Rows from block 7 of a small class-conditioned spectrogram flow-matching model, named by matrix and row number. Rows with one number within an expert belong to one neuron, the router's apart. Each number is 128 + 32 x the weight over its row's rms, rounded and kept within 0 to 255. All counts start at 0.
Before each expert's rows are labels from the 100 clips, of 14848 (inputs lightly noised), where the router gives the expert most weight on average: "lies over" is the class under the peak; "strongest on" is what is common among them. Only what is clearly more common there than usual is listed. The data: melodies that start on their tonic, played by one synthesised instrument.
# router: slot weights (model.blocks.7.mlp.router.weight, 16x256), inputs 128-255
# up: expert up (model.blocks.7.mlp.up, 8x128x256), inputs 128-255
# down: expert down (model.blocks.7.mlp.down, 8x256x128, transposed), outputs 128-255

# expert 1
lies over: G3
strongest on: tonic: F#
router.2 [ 91  60 117  88 137  75 153 121 149  92 100 120 136 127 125 124 165  80 158 103 117  64  53 181 120 114 130  94 160 111  90  96 119 164 123  86 167 128 149  90 137 143  90 109 126  85 106  45  65 116 120 139  89 110 162 103  93 100 128 132 154 113 117 120 175 102 165 123 137 133 128 116 159 104  70  81  88 138 140 131 139  93 155 109 148 145  96 154 108 184 105  66 112 167 105 102 135 165  94 148 118 117 152 111 111 157 144  84 151 134  73 129 160  89 102 173 203 159  97 113 120 127 131 124 126 100 131 125]
router.3 [132  81  89 176  90 186 110 167 115 125 112 136 153 147 104 181  96  66 113  90 142  78 105 192 129 148 134  82 125 135 119 125  82 163 135 121 132 127 192 125 124  94 205 126 118 173 148 112  89 108 131 140  86 139 144  88 147 141 115 140  86 144 116  73  95 133 111 139 166 154 111 136 123 129 153 124  90 116  85  60 122 119 234 134 171 137 123 127 131 195 148 148  93 141  53 157 164 140 127 146 138 140  90 101 119 127 158  78 119 142  59 151 122 100 178 103 146 108 122 111  87 116 132 137 120 127 199 120]
up.2 [119 150  81  84 219 108  81 163 139  79 127 151 131  46  72  68 122 111 161 101 124  62 128 132 114 105 113 158 134 150 128 132 129 135 171 120 120 147 158  30 116 125 150 107 129  98 100  92 102 147 132 109 167 120 128  43 104 125  92 130 139 141 144  76 141  70 184 109 110 110  84  33 140 130 121  86 127 105 117 124  98  98 158 105 126 208 129 121 111 147 150  50 110 130 139 109 134 147 108 121 118 131 190 118 128 165 103 121 151 131  46 149 131 173 148  65 142 119 145 119 135 162 138 140 148 140 148 127]
down.2 [176 118 147 118 113 135 106 112 160 118 139 106 115  61 181  71 159 145 115 123 157  41 130 150 139 143 159 101 132 162 141 148 170 152  46 108 150 143  92 102 123 107 218 105 148 139 129 109 101 176 201 135 172 162 107 162 121 164 148 138 102 122  98 104  95  99 116 120 160 142 141 112 159  99 167 139 133 166 101 141 127 119 109 125  96 167 102 129 154 125 146 184 114 132 136 137 194  93 148 123 150 128 195 149  93 156 107 111 147 131  93 143 140  78  90 105 177 112 151  99 110 132 130 109 111 116 103 116]
up.3 [131 125 111 154 178 176 134  69 142 122 160 142 165 143 154  80 129 162 123 160  88 195  82 127 111 126 134 124 130  95 128 206 164  68  84 122  95 133 128 140 194 104 134  73  93 106 135 146 123  94 133 140 170  89 145 100 139 134 114  96 134 149 128 109 161 132 148 124  75 107 136 134 195 122  61 126  90 200 136 174 127  53 138 114 113 125  99 143 130 131 150 103  74 119 129 154 116 127 150  96 125 139 148 121 136  82 121 161  93 157 124 196 116  87  87  84 185 141 132 123 128  98 114 101 136 140 136 129]
down.3 [179 119 132 147 154 138 151 145 129  75 118 131 114 151 142 188 117 101  68  79 157 123 111 107 125 156 116  60 132 156 154 139 151 127 123 159 186 152 130  70  86 137 115 151  85 122 131 151 101 217 195  89 122 125 111 128  94 112 126 148 128 106  92  86 157 101 164 132 101 105 148 148 102 151 104 119 141 120 113 131  89  74 161 136 190 140 160 125 137 165 141 208 103 160 114 155 163 128 159 119 133 132  86 124 110 140 169 115 121 128  71  94 149  63  34 140 168 113 133  58 181  96 152 129 111  66  79 147]
up.4 [ 94 128 165 159 117 120 123  91 177 141 135 149 156 155 132 186 121  97 182 120 193 134 112  84 150 136  51 141  94 138 113  92 128 124 120 125  99  99  71 127 149 107 128 198 175 173 150 174 131 113 121  71 124  70 127 124  57 114 128 132 118  93 122 126  89 170 114 188  52 139 120 160 105 100 131 201  96 139 160  86 123 155 170 135 147 125 110 152 111 133  97 132 234  75 127 119 193  84 133 133 169 136 139  89 132 114 148 119 117  69  98 148 189 204 150 105 140 140 127 122 104 147 130 118 121  89 122 135]
down.4 [144 189  84 131  92 122 123 138  90 105 136 201 147 120 126 128 148 159 129 159 120 103 131 164 128 111 115 149 126 116 102 166 128 132 145 157 125 108 154 135 108 141  81 167  59 145 130 143  99 131  97 127 112 150 134 144  90  67 181  97 127 158  89 114 140 138 133 156  84 186 136 130 129 136 173  78  72  27  50  93 176 157 117 130  98 130 140 174 150 119 106 193  83 123 153 140  97  87  78 166  66 162 138 122 186 108 110 102 103 132  68 131  97 124 119 121 116  87 127  93 138 118  96 125  97 105 130 109]
up.5 [ 76 132  77 135 100 158  97 122  93  96 157 150 144  92 141 149 104 177  98 138  73 133 210 141 128 158 166 134 100 116 111  81 109 152 166 126 124 109  33 109 107 130 152 121 130 117  96 122 153  92 118 126  92 121 122 146 132 109  92 121 112 111  91 112 123 146 125  80 103 116 124 104 125 174 106 159 180 155  97 120 134 179 136 131  60 135 146 134 162 111 141  94 121 129 159 152 160 167 100 152  40 138 110 128 141 196 120 137 116 174 157 128 186 145 130 120  50 155 137 122 119 132 162 124 158 171 202 125]
down.5 [150 100 138 136 100 152 174 163 170 100  91 114 113 161 106 162 134 116 173 122 113 135  55 101 135  87 101  44 105  75 100 139  99 134 123  97 109 126 195 124  97 123 194 140 116 129 140 149 148 151 206 145 125 129 144 116  97 163 173  97  94 149  99 120 128 152 160 154 199 120 129 123 141 132 133  93 128 130 172 119 226 154 114 121 186 178 151 137  87  72 140 190 126 134 106 127 236 147 120 121 136  89 126 153 145 190 134 178 134  92 130 131 129 129 147 117 119 138 130 125 149  84  92 146 121  89 117 155]

# expert 2
lies over: A3
strongest on: clipping; tonic: A
router.4 [127  75 119 129 103 108 181 134 151 122 122 122 125 100 137 131 127 101 129 149  85 115 173 154 157 179 133 140 123 107 170 102 121 126 137 118 194  83 134 133 152 133 123 104 104 114 139 142 109 185  77 175  79 113  78 154 222 180 139 115 168 144 159 193 132 122  89 137 167 142 165 139  75 114 146  87 128 103 125 156 114 131  80 184 125 113 144 135 154  87 184 166  94 140 193 113 121 136 135 211  92  66 149 152  96 159 135 167 109 131 120 122  85 130 128 129 109  91 131 169 143 121 103  83 107 100 143 153]
router.5 [ 75 118 143 115 183 114 113  69 113  72  71 131 173 148 117 132 122 114 121 147 129  56 130  81 176 202 192  68 113 128 139  68 122 159 172 139  74 122 142 150 125 119 160 118 142 124 117 160 137 139 115  97  96 140 123 128 135 105 155  84  75 176 123 112 128 163 110 140 122 146 131 131 143 189 137 136 145 144 100  84 119 136 132 102 132  66 129 153 113 193 148 132  93 154  84 103  99 153 181 128 138  95 129 140  86 120 140  94 170  95  50 101 134 175  84 133 156 115 156 161 165 170  97 115 137 128 132 136]
up.2 [126 108 163 153 152 131 143 120 198  81 130  56 167 135 153 212 151 143 134  99 108 173 200 139 130 131 113  61 114 185 108  65 121 119 116 145  84 155 132 144 128 128 167 107 126 165 142 131 128 184  80 112 164 146 180 133 129 127  85 135 117 137  81 130 167  81 198  80 138  60 128 150  86 149  92 149 179 172 100 169 171 140 208  97 194 150 122 112 106 104 120 126 128 134 131 116 148 227 106 126  63 137 137  96 119 140 125  79  88 135 103 176 127 216  99  79 139 135 102 167  87  98 118 127  99 125 236 113]
down.2 [147 153 125 145 163 115 142 147 112  80 139 138 106 195  91 118 104 150 108 170  81 218 107 248 143  88  94 144 113 130 115 136  82 187 167 128  99 122 191 146  96 111 147 171 128 115 109 129 123 131 153 154 141 118 111  83  97 103 144 125 131 125 131 126 133 175 105 195 106 137 117 140 108 124 109 110 122 111 126 177 106 137  98 113 157 130 139  75 101  78 156 100 186 152 139  88 155 167  90 110 111 126 138  74 126 216  94  70 195 118 137 132 105 106 127 178 132 114 134  95  94 182 177 159 137 151   0 136]
up.3 [135  97 145  58  84 112 140 155 126 171 128  87 110 100 160 231 127 139 107 146 125 127 105 168 105 119 156 126 110  69 123 117 118 169 110 111 157 147  94  66  35 114 115 108 110 160 161 172 143 144 146 128 103 125  63 128  77 176 122 109 159 205  74 120 125 109 134 131 134 126 125  97 127 124 245 111 183 120 139 145 161 103 139 135 156 131 122 132 138 142 111 127 134 154 144 123  19 171 119 116 131 141  82 111 125 127 143  95 127 117 155 171 154 128 168 102 135 120 144  98 175 175 143 135 157 171  95 112]
down.3 [148 127 111 167  86 185 222 136 162 116 120 138 104 130 170 124 117 142 114 147 160 181 105 110 146 107 162 114 121 159 198  92 128 113 125 142  54 157  76 120 175 140  74 166 111 161 145 125 100  77 146  63  42 124  77 135  99 121 102 114 120 130 123 146 171 127  76 103 107 114 120  92 132 172 141 146 103 116 104 126 105 141 153 119 150 170 119 129 124 130 141 142 162 141 116 148  33  59 136  91 160 114 156 134 104 109 129 100 111 136 108 113 143 162 140  81 153 120 121  90 131 107 157 138 114 156  92 130]
up.4 [130 158 157 131  80 152  91 142 138  92  97 145 146 146 119  99 146 129 130 130 166  84 104 196 164  60 160  97 157 148 105 138  80 128 147 132 155 230 120 139 113 128  85 116 148 101 109 101 170 156 157  93 139 103 147 113 120 144 130 143 125 150  85  96 118 126 168 137 136 129  83  73 149 131 127 137 126 126 117 114 136 166 127 121 153 122 148 162 101 102 137 164 156 109 141 114 144 130 114  67  94 153  84 110 135 141 166 130  62 101 112 128 161 132 159 171  73 150 179  41 106 143 126 128 145 109 172 153]
down.4 [158 151 128 119 100  74 138  77 118 109 142 109 145 138  67  86 111 159 173 153 118 128 207 155 181 200 108 131  93 164 135  87 145 144 204 172 109 110 135 173  98 113 108 151 107 132 191 140 152 143 109 137 142 168 240 101 133 122 139 130 196 111  99 109 119 149 155 150 105  94 131 118 137 141 126 145 129  69  83 137 155 163 144 101 176 193 128 152 117 102 116 111 126 143  93 169 155 147 104 139  84 164  74 118 112 107 150 131 129 104 151 184 123 133  86 110 102  84 110  60 171  96 101 153 153 131 118 109]
up.5 [113 117 155 116 128 116  96 135 107 199 129 125 175 126 146 211 165 176 148 113  94 137 154 170 115 107 143 111 124 102 156 145 207 125 100  80 194  99 164 109 124 124 142 134 174 149  78 165  89 131 163 122  91  75 133 137  43 155  85 143 140 121 107 117 149 142 171  78 126 139 130  76  99  67 129 124 111 153 131 123 162 155 118 103 152 133  78 134 162 121 123 129 104 175 169  99  95 130  44 121 164 133  84 125 125 112 153 119 127 109 137 106 182 132 152 109 127 145 118  70 103 189  60 115 103 200 133 120]
down.5 [159  83 133 145 133 150 123 149 127 118  94 158 119 164 120 117  53 132  93 125 148 139 102 126  92 140  95 175 111 114  84 131  50 156 140 148 116  71 165  96 126  99 151 115  69 116 131  82  59 102  65 127 119 147  56 158 160 113 112 160 169 133 122 126 167 107 141 131 105  74 141 115  72  73 145 160 108 127  90 190  59 126  97 154 113 114 124 125 122 134 137 163 143 126 149 156  76 160 114 153  94 157  92 133  97  86 150 106 139 128  82 162 147 102 135 179 199 101 150 100  75  67 173 127 156 109 132 123]

# expert 7
lies over: B3
strongest on: tonic: B; tonic: C
router.14 [173 180 158 136  92 173  91  58 135 104  94 140 172 196 146 110 175 146 144 111 138 230 129 176  87  32 120  89 113 121 107  74 138  90 128 152 106 176  96 117 152 167  80 127  98  75  85 108 139  69  52 135 172 116 160 197 122 156 105 129 170 122 126 116 166 163 138 135 122 106 159 126 118 154  72 131 107 114 149 127 140  83  83 121 136 151 162 111 131 151 133   5 151 133  95 157 106 188  86 103  81  92  97 150 152 178 120 133 114 144  81 139 121 100 103 129 172 113 130  78 114 136 144  99  97  68  35 149]
router.15 [115  63 127 148  79 166  66 133 119 136  94  93   0  88 115 156 147  58 161 137 157 135  88 127 115 165 134  75 107 122  97 108 105 142 137 113 123 143 154 125 154 228 105 156 132 138 139 139  60 146 208 130  88  72  75 199 146 149  84 132 136 148  99 166 130 169 146 113 121 153 129 132 116  87 150 158  86 168 105 147 121  98 140 119 147 160 156 151 148 193 133 165 116 106 159 147 115 107 132 138 123 114  68 114 107 106 120 226 140 118  11 117 138  97  83 100 204 163 129  95 125 176 125 123 132 123  36 144]
up.2 [ 63 131 105 119 229 122  67 118  70 131 132 158 104 126 136 188 158 191  56 159 154 102 130 102 166 135 139 103 135 100 183 156 118 151 127 154 118  98 100 156 125 113 126 146 133  91 104 137 160 194 100 101 127 143 190 130 126 139  89 156  77 154 150 101 102 191 147 126 147 127  83 129 157 103 132 140 147 139  42  39  93 137 116  99 157 141  82 115 139 144 124 141  51 163 132 104 101  81 119 139 126 126 128  74 118 132 195 110 150  63 190  46 183 146 194 148  88  99 135  77 121 123 126 121  78 129 118 129]
down.2 [150 147 153 101  77 101 148 138 131 140 126 168 141 140 106 134 126 107 179 108 131 123 142 205 196 127  78 210 135 126  93  95 114  89 115 154 114 114 133 166 122 143 132 161 117 179 141 127 130 125 105 119 214 135 127 121 109 120 106 124 173 139 121 116 129  85 164 164 145 120 107 112  96 104  66 139  62  95 125 122 121 148 120 127 106  91 139 110 116 157 124 125 167 110 155 138 163 146 150 132 115 105  51 153 158  88 140 160 112  98  97  78 146  60 182 139  87 122  85 148 216 102 122 110 118 112 202 147]
up.3 [128 158  95 149 141 201 150 179 163 151  73 165 104 128 143 161  88  74 134 112 148  93 183 114 177 132 127 103 126  76  63 103 133 152 100  83 129  70  69  37  70 138 138 140 105 181 132 125 131 103 169 123 103  90 126 127 111 164 144 138 101 151  78 118 138 142 122 138 139  99 110 115 192 136 120 165 139 110 133 224 109 121 158 139  34 126  95 125 147 116 158 104 126 102 139 148 106 199 112 128 116 188 130 126 125 136 128 128  95 171 171 172 128 170 104  83 128 128 116  63 145 106 146  94 116 126 130  87]
down.3 [197 114 129 131  89 125 155 152 110 199  91 158  62 183  92 150 137 165 125 198 130 122 137 127 113 162 133 118 154 103 188  25 118 107 163  77  66  89 126 125 179 146 104 128 136 117 133 136 129 135  91 144 211 129 149  95 105 161  87 152 143 132 128 143 146 138 121 110 104 139 130 114 141 171 165 129 136 157  99 176 107 171 121 116 167 126 129 102 109 149 131 141  98 107 149 134 101 130 129  86 145 145 178  85  86 173 109 126 116 155  89 128 125 109 136 170 178 134  97 169 127 169 186 125 108 149  87 148]
up.4 [122 141  74 115 114 137  97 149 138 119 130 141 163 108 147 132 112 239 106 106 138  68 203 202 128 166 170 128 127  54 165 183  79 143 160 104 117 133 128  54  93 105 120 124 165 121 127 169 152 156 136 102 137 139 148 111  55 126  68 125 153  74  90 128 144 108 115 147  83 141  99  83 184 111 145 100 148  95  89 102 128 138 183 113 121 207 104 125 116 131 131 155 118 151 101 101 158 154 155  87 160 140  79 110 116 135 110 133 136 104 128  98 137  93 120 138 105 237 124 101 102  93 128 101 167 166 144 136]
down.4 [113 148 109 139 151  71 128 145 146 132 163 138 123 120 120 120  92  97 115 124 133  76  79 167 136 118 114 127 122 133  99 112 147 105  80 121  91 148 149  79 146 154 176 107 103 162 124 142 108 137 124 164 157 135 123 186 124 108 113 159   8 128 128 127 149  86 124 135 101 155 160 123 136 166 220 117 105 139  79 119  82 103 103 181 155  82 138 141 145 126  95 192 116 119 130 126  81 135 143 141 144 121 103  87  95 180 107 140 134 104  57 158 150 136 113 139 165 117 137 121 108 130 146 129 106 174 112 114]
up.5 [ 49 113 121 126 159 209  84 139 136 115  95 169 122 110 122 118 129 157 132 125 155  90 153 111 157 144 122 189 138 132 137 173  80 169 141  97 179 101 171 175 133 127 140 126  99 154 120 111  91 152  73 121  95 189 139  97  43  83  82 162 110 130 146 127 126  86 112 100  85 154 104  64  73 150 132 113 196 117  98 119 138 146 150 104 137 152 153 126 100  93  86 101 111 137 173 164 122 105 116 112 138 148 168 118  86 107  75 154 140 124 140  44 123 186 143 103 175 177 110 128  71 169 112 217  61 188 159 145]
down.5 [ 89 100  75 151 133  95 109 118 126 107 170 103 124 116 134 122 122 130 129 107 117 170  35 207 176 165 148 178 140 137  92  67 138 141 118 162  58 156 100 130  76 145 171  96 134 136 123 159  50  58 117 128  56 131  98  83  94 142 126 142 114 130 134  81 103 118 195 126 134 127  93 125 138 208 118 142  82 134 134 134 155 184 185 132 117 102 131 119 149 165  84 109  84  92 189  99  72 123 139 163 121 174  96 140 123  91  84 127 113 152 163 207 138 120 113 119 146 153 125 100 124 135 157 159 112 217 107 121]

# expert 4
lies over: D5
strongest on: tonic: D
router.8 [170 127 123 119  84 153 105 135 134 135 145 103 174 133 150 119 117 193  80 154 168  73 155 176 126 179 126 137 137 127 130 136  93 129 157 183  88 150 162 164 157 119 148 125 108 157 153  91 162 122 154 195 135 203  93 141  96 132  87 169 126 157 133  94 107 114 140 129 124  98 104 122 162 181 111 146 141 105  80 125 124  81  85 115 130 121 149 145 122 107 102  99 163 154  64 141 133 115 143  34 169 158 124 143 198 141  96 179  90 168  87 132 152 162 109 133 153 120  97  98 144  68 145 106 139  86 119 168]
router.9 [139 184 106 133  86 114 105 110 103  90  78 159 162 120 154 139 117 136  75 172 112 163 111  96 140  82 146 220 139  82 128  80  89 117 149 122 110 102 164 122 132  81 152 130 135 146 131  72  99  89 111 168 152 133 150  97 135 137 111 165  92 127 136  91 131 145 146 121 171 127  89 121 117 183  59 130 106 138  80 106  71 110 127 162  91 149 150 162 124 207 178 108  83 131  65  82  93 159 151 111  89 107 155 139 139  49 128 118  82  97  79 140 129 103  74 202 133 134  99 148 199  96 141 111 124 150 127 123]
up.2 [101  72 130  69 200 134 134 136 135 119 121 113  91 140 141 122 180  57 188  25 128  74 130 129 147 109 125 100 120 144 161  94 111 123  99 131 121 126 131 109 142 162 126 143 148 129  68 122 103 151 124  70 137 173 109 179 113 118 125 114 155 182 118 125 114 208 125 111 186 116 130 138 149  22 168 109 128 174  84 104 122 124 165 109 157 166 141 134 112 157  79  75 126 132 129 190 172 155 180 174 136 102  97 131  90 131 115 112 106 117 113  60 119 129 150 123 132  92 109 100 127 127 129 125 107 124 110  97]
down.2 [ 84 111  96  91 134 121 167 130 112 140 151 113 101  86 103  78 143  62 103 128 101 118 103 156 126 102 126 111 125 100 134 241 162 150 116 137 139 177 106 103  60 154 128  75 126 138 117 158 105  99 146 167 142  80 183 163 111  98 154 112 110 106 116 121 135 157  99 217 128 164 174 123 126 147 117 148 145 131 135 116 185 149 179  98 102 134 122  91  99 101 106  91 154  99 116 184 127  94 140 136 134 118 130 139 152 124 169 141 147 137 131 156  96 121 134 150 126 151 141 144 120 121 116 209 153  89  83 121]
up.3 [ 86 137 111 126 168  51  73 152  92 146 151 121 110 111 191 175 153 110 176 124 118  94 162  84  87 138 154 125 115 130 143 113 107 106 148  64 137 127 113  77 178 193 132 143 147 108  61 116  96 147 153 116  88 140 156  96 127 180 132 113  81 121 177 100 147  78 131 183 101 136  81 116 193  76 163 145 111 107 152 113 170 196 121 117  79 142  76 130 173 113 154  96 136 122 176 150  94 128 178 132 131 120 147 131 130 165 130 121  96  92 204 141 153 130 102  87 111 163  76 122 136 108  91 144 139  63 172 150]
down.3 [178 142 146  77 123 100 134 148 168 106 120 131 109 129 124 152 122  57 166  92 153 111 107 138 175 159  94 112 137 139 149 102 154 156 108  68  99 170 134 160 143 123 100 163 142 123 149  92 130  85 126 145 173  53 120 117 114 143  89  97 155 138 140 141 102 108  98 165 167 127 113 164 120 125 150 115 138 155 198 106  80 111  79 124 170 131 114 144 117 148 146 107 104 107 122 138 207 126 151  98 152  86 163 173 171 160 154 115 102  62 193  83  79  91 127  93 115 131 111 137 131 182 147 108 145 141 153 121]
up.4 [122 112  55 181  63  95 116 169 129 119 105  98  86 112  66 127 161 119 137 122 121 113 149 130  90 184 133 131 105 188  65 154 105 122 129 139 152 161  79  95 155 177 123 144 129 111  92  92 146 137 132  74  82 127 135 133 115 127 145 137 161 102 121 109 148  81 191 162  91 112 114 139 175  61 197 121  93 120 118 135 157 117 123 117 111 122 137 124 140 128  75  97 124 141 149 140 174 149 109 132 144 144 150 143 151 123 128 133 149 178 124 134 178 185 165 132 180 129 113 107  73  97 138 208 136  89 177 185]
down.4 [175 159 154 111  69 171 163 160 163 117 151 153 125 118 124 133 137 124 148  88 148 143 116  96 105 145  88 178  99 142 100 150 146 116 125  99 135 141 164 144 118 134 143 126  78 120 157 113 174  96 132 111 149 133 200 203 113  88 114 149 123 147 144 130 132  90 105 209 132 150 154 141 151  97 146 127 112 131 133 103 182 126  82 162 141 145 118 165  91 117 141 146 166 131 105 129 199 152 134 192 118  96 116 116 106 141 142  94  46  69 123 112 142  70 198 123 165 142 139  93 171  83 167 118 124 116 133 116]
up.5 [135 168  69 113 115 131 102 114  74 148 140 125 122 137  97 158 161  81 159 111 153 125 100 139 145 129 127 131 130 158 140 148 121 118 108 120  99 113 151  72 127  46 148 101 192 128 155 147 161  95 165 110 104  91 139  97 166 134 100 123 126 105 112 128 149  74 200 122 119 124 112 113  81  96  74 192 128  99  85 153 115 135 159 124 132 182 118  80 142 181 148 147 132 108 124  99 177 173  88 145 129 143 145 148 104 162 129  81 142 115  90 191 165 141 130 121  93  72 118 122 111 159 166  82 132 101 234 199]
down.5 [139 102 122  98 132  95 146 160 118 136  89 111 105 121 158 107 103 156 106  95 135  38 156 146  84 138 115 123 168  84  99 117 149 122 118 152 183  88  95 148  93 127  84 124 154  98 163 127 122 145 144 166 150 130 129 170 133 173 162 126 118 135 124 129 109  92 134 131 149 163 129 106  43 118 154 148 139 117 119 131  92 131 146 131 113 140 129 124 197 148 121 165 161 135  49 180 105 166 132  78  69 170 130  80 131 142 114 126 112 190  75 129 129  90 112 137 140 152 137 120 140  86 106 135 124 106  67 132]

# expert 6
lies over: C5
strongest on: the note C; the note G; tonic: C; trumpet-like
router.12 [146 121  74 177 153 125 122 161 145 129  82 115 122  78 100 238 117 125 139 119 156 170 179 131 152 106 109  61 112 143 109 221 119  95  93 107 194 118  99 107 120  98 150 145 141 140 118 163 152 111 154 133 100 155 105 129 150 110  89 152 114  93 133 139 124 106 142 103  99  96 128 132  54  82 151 171 159 134 107 157  90 128  91 119 151 152 123 104 154 166 119 134 123  93 127 152 157 113  78 143 155 121 173 116 146  69  85 170  99 119  79 119  98 161 104 120 137  97  89 118  60 122 127  97 134 172 161 119]
router.13 [162 149 158 117 136  95 145 143 164 192 150 128 128 125 173 119  86 153 177 107 162 119 178  86 124 107 121 165 190 130  80  95 101 147 160 131  93 102 125 157 139 144 116 157  80  98 115 160 145 123 180 215 156 162  82 140 128 159 128 107 105 121 130 158 135  97 172 161 145 107 186 127  87  88 169 117 152 123 170 139 163  88 133 122 171 101  80 128 193  92 132  75 196 163 119 140  93 140  92 100 158 162 106 150 118 133 116 204 123 189 161 126 108 139 115 176  77 112 132 116  67  93 113  73 162 136 111  98]
up.0 [126 134 150  84 114 197 125 122  81  78  31  51 202 141 142 147 128 116 148 100 151 126 135 104 109 134 129  92 123 106 142 130 117 176 213 148 133 163 138 120 125 176 132 130  76 141 109 105  92 110 119 144 119  88 149 130 116 147 123 132 122 128 160 102 100 161 134 126 127 133 119 134 128  99  68 134 105 176  69  83 130  96 107 138 110 169 152 174  93 142 128 130 160 140 127 187   0 100 182  61 102 125  86  30 126 137 109 110 129 159  97 113 128 129  97 155 122 138  95 198 151 145 148 100 140 150 127 139]
down.0 [147 109 141 126  86 210 169 181 104 110 150  96  88 110 147 120 146 120 143 139 127  77 127 112 124  67 117 147 183 120 170 110 174 115  91 148 115 172 183 136 116  83 117 121 168 114 146 137 127 119 118 185 111 124 118 128 125 145 134  89  77 172 125 112 103 157 168 138 159 205 102 159 217 179 163  71 125 140 174 128 171 111 174 141 169  69 118 136 129 143  91 136 120 132 119 144 133 199 139 172 186 119 130 139 141  99 129 150 140 121 156 134 106 111  95 151 133 135 126  97 184  99  77 136 137 116 114 128]
up.1 [110  91 106  96  92 157 128  72  56 129 103 113 120 143 115 128 138 144 157 135 112  85 127 137 145 111 138 136 100 153 113 134 136 152 128 106 125  97 130 165 127 111 153 129 144 141 125 122  90 166 134 122 147 143 140 130  78 146 153 133  91 142 150 114  74 131 147  77 109 179 111  74 144  92 157 146 135 136  69 149  91 127 164 139 114 207 126 103 143 124  85 102  95 105 145  93 118 159 104 154 136 143 150 114  60 168  73 136 106  91  93  73 126  98 152 109 131 120 120 235 179  59 168 160 127  49 188 151]
down.1 [126  51 110  93 129 106 173 188 144 134 108  90  48 150  74 132 127 100  71 134 157  73 129 182 126 175 124 131 115  98 121 144 191 125 161 118  93 135 156 136 116 111 133  53 156 138 138 121 115 110 111 133 156  87 127 109 111 134 129 120 182 166 156 123 110 113 187 200 205 143 135 157 104 154 167 158 102 121  81 165  79 175 155 133  63 135 145 131  97 112 131 133 202  77 157 116 121 180 163 147 136 122 101 155 120 119 139 118  96 136 128 127 135 209  91 206 124 132 197 126 170  83  81 111 136 100 144 129]
up.2 [129 138 177 157 205 153 110 150 120 127 185 161 155 130  88 170 160 129 123 141 104 126 127 146  76 131  94 110 143 177 123 152 129 128 126 139 178 133 117 128 125 146 123 158 155 117 164 127 132 136 111  76 131 102 146 110  83 120 159 132  66 155 139 127  90 127 119 194 133 178  99 125 148 157  92 126 118 153 135  82 152 193 126  62 142 121 126 124 105 165 103 129 147 129 138 134 118 120 143  74 157 154 192 161 138 124 176 128 155  79 128 123 157  22  99  54 131 157 117 129 184 109 135 131 123 123 127 118]
down.2 [162 169 111 166  68 139 163 102 119 116 193 126 127  95 238 234 112 163 118 139 150 229 120 137 142 137 106 170 128 132 102  90 144 127 107 136 141 104 111 114 191 141 121 152  90  81 181 151 135 172  90 110 137 132 135 143 130 106  89 141  47 120 139 162 115 128 145  70 149 102 134 154 167 144 139 105 128 109 129 114 115 104 156 153 140 177 142 132 120 196 107 164 169 127 103 141  96 113 151 150 142 152 145 153  93 174 135 144  90 123 173 117 150 167 112  85 147 127 115 172 158  99 121 131 156  88 149 164]
up.3 [133 136 135 119 180 126  65 116 138  62  37  55 176 128 120 134 131 119 103 175 137 131 163 121 146 132 124 122 146 131 102 174 129 146 125 139 110 178 165 117 122 116 165 130  55  96 105 120 124 105  61 127 143 173 149 121 129  97 129 155 167 117 114 125  93 186 108 157 133 150 111 104 120 102  62  65 113 189  98  89 139 138 112 146 103 191 136 148  63 173 125 117 107 135 120 177 126 118 189  87 129 143 150 133 117 156  81  92 117 127  91 160 128  34  94 126 124 132 110 185 135 137 150 115  73 119 151 132]
down.3 [158 107 130 130 194 143 115 178 121 142 152 184 125 134  55 101 148 118 122 137 115  93 129  68 192 120 115 148 149 151 172 159 174 130  72 139  93 185 182 144  74  84  87 158 105 136  76  78 151 104 107 130 157 128 141 166 181 154  81 121 124 141 125 108 145 115 109 119 130 106 120 113 159 150 136  91  84 137 109 108 127 127 105 142 182 153 124 161 151 229 101 211  97 162 127 138 128 118 121  92 179 116 132 147 152  77  95 143 158  92  18 114 153 128 142 126 148 160 100 164 100  62  78 112 152 209 139 131]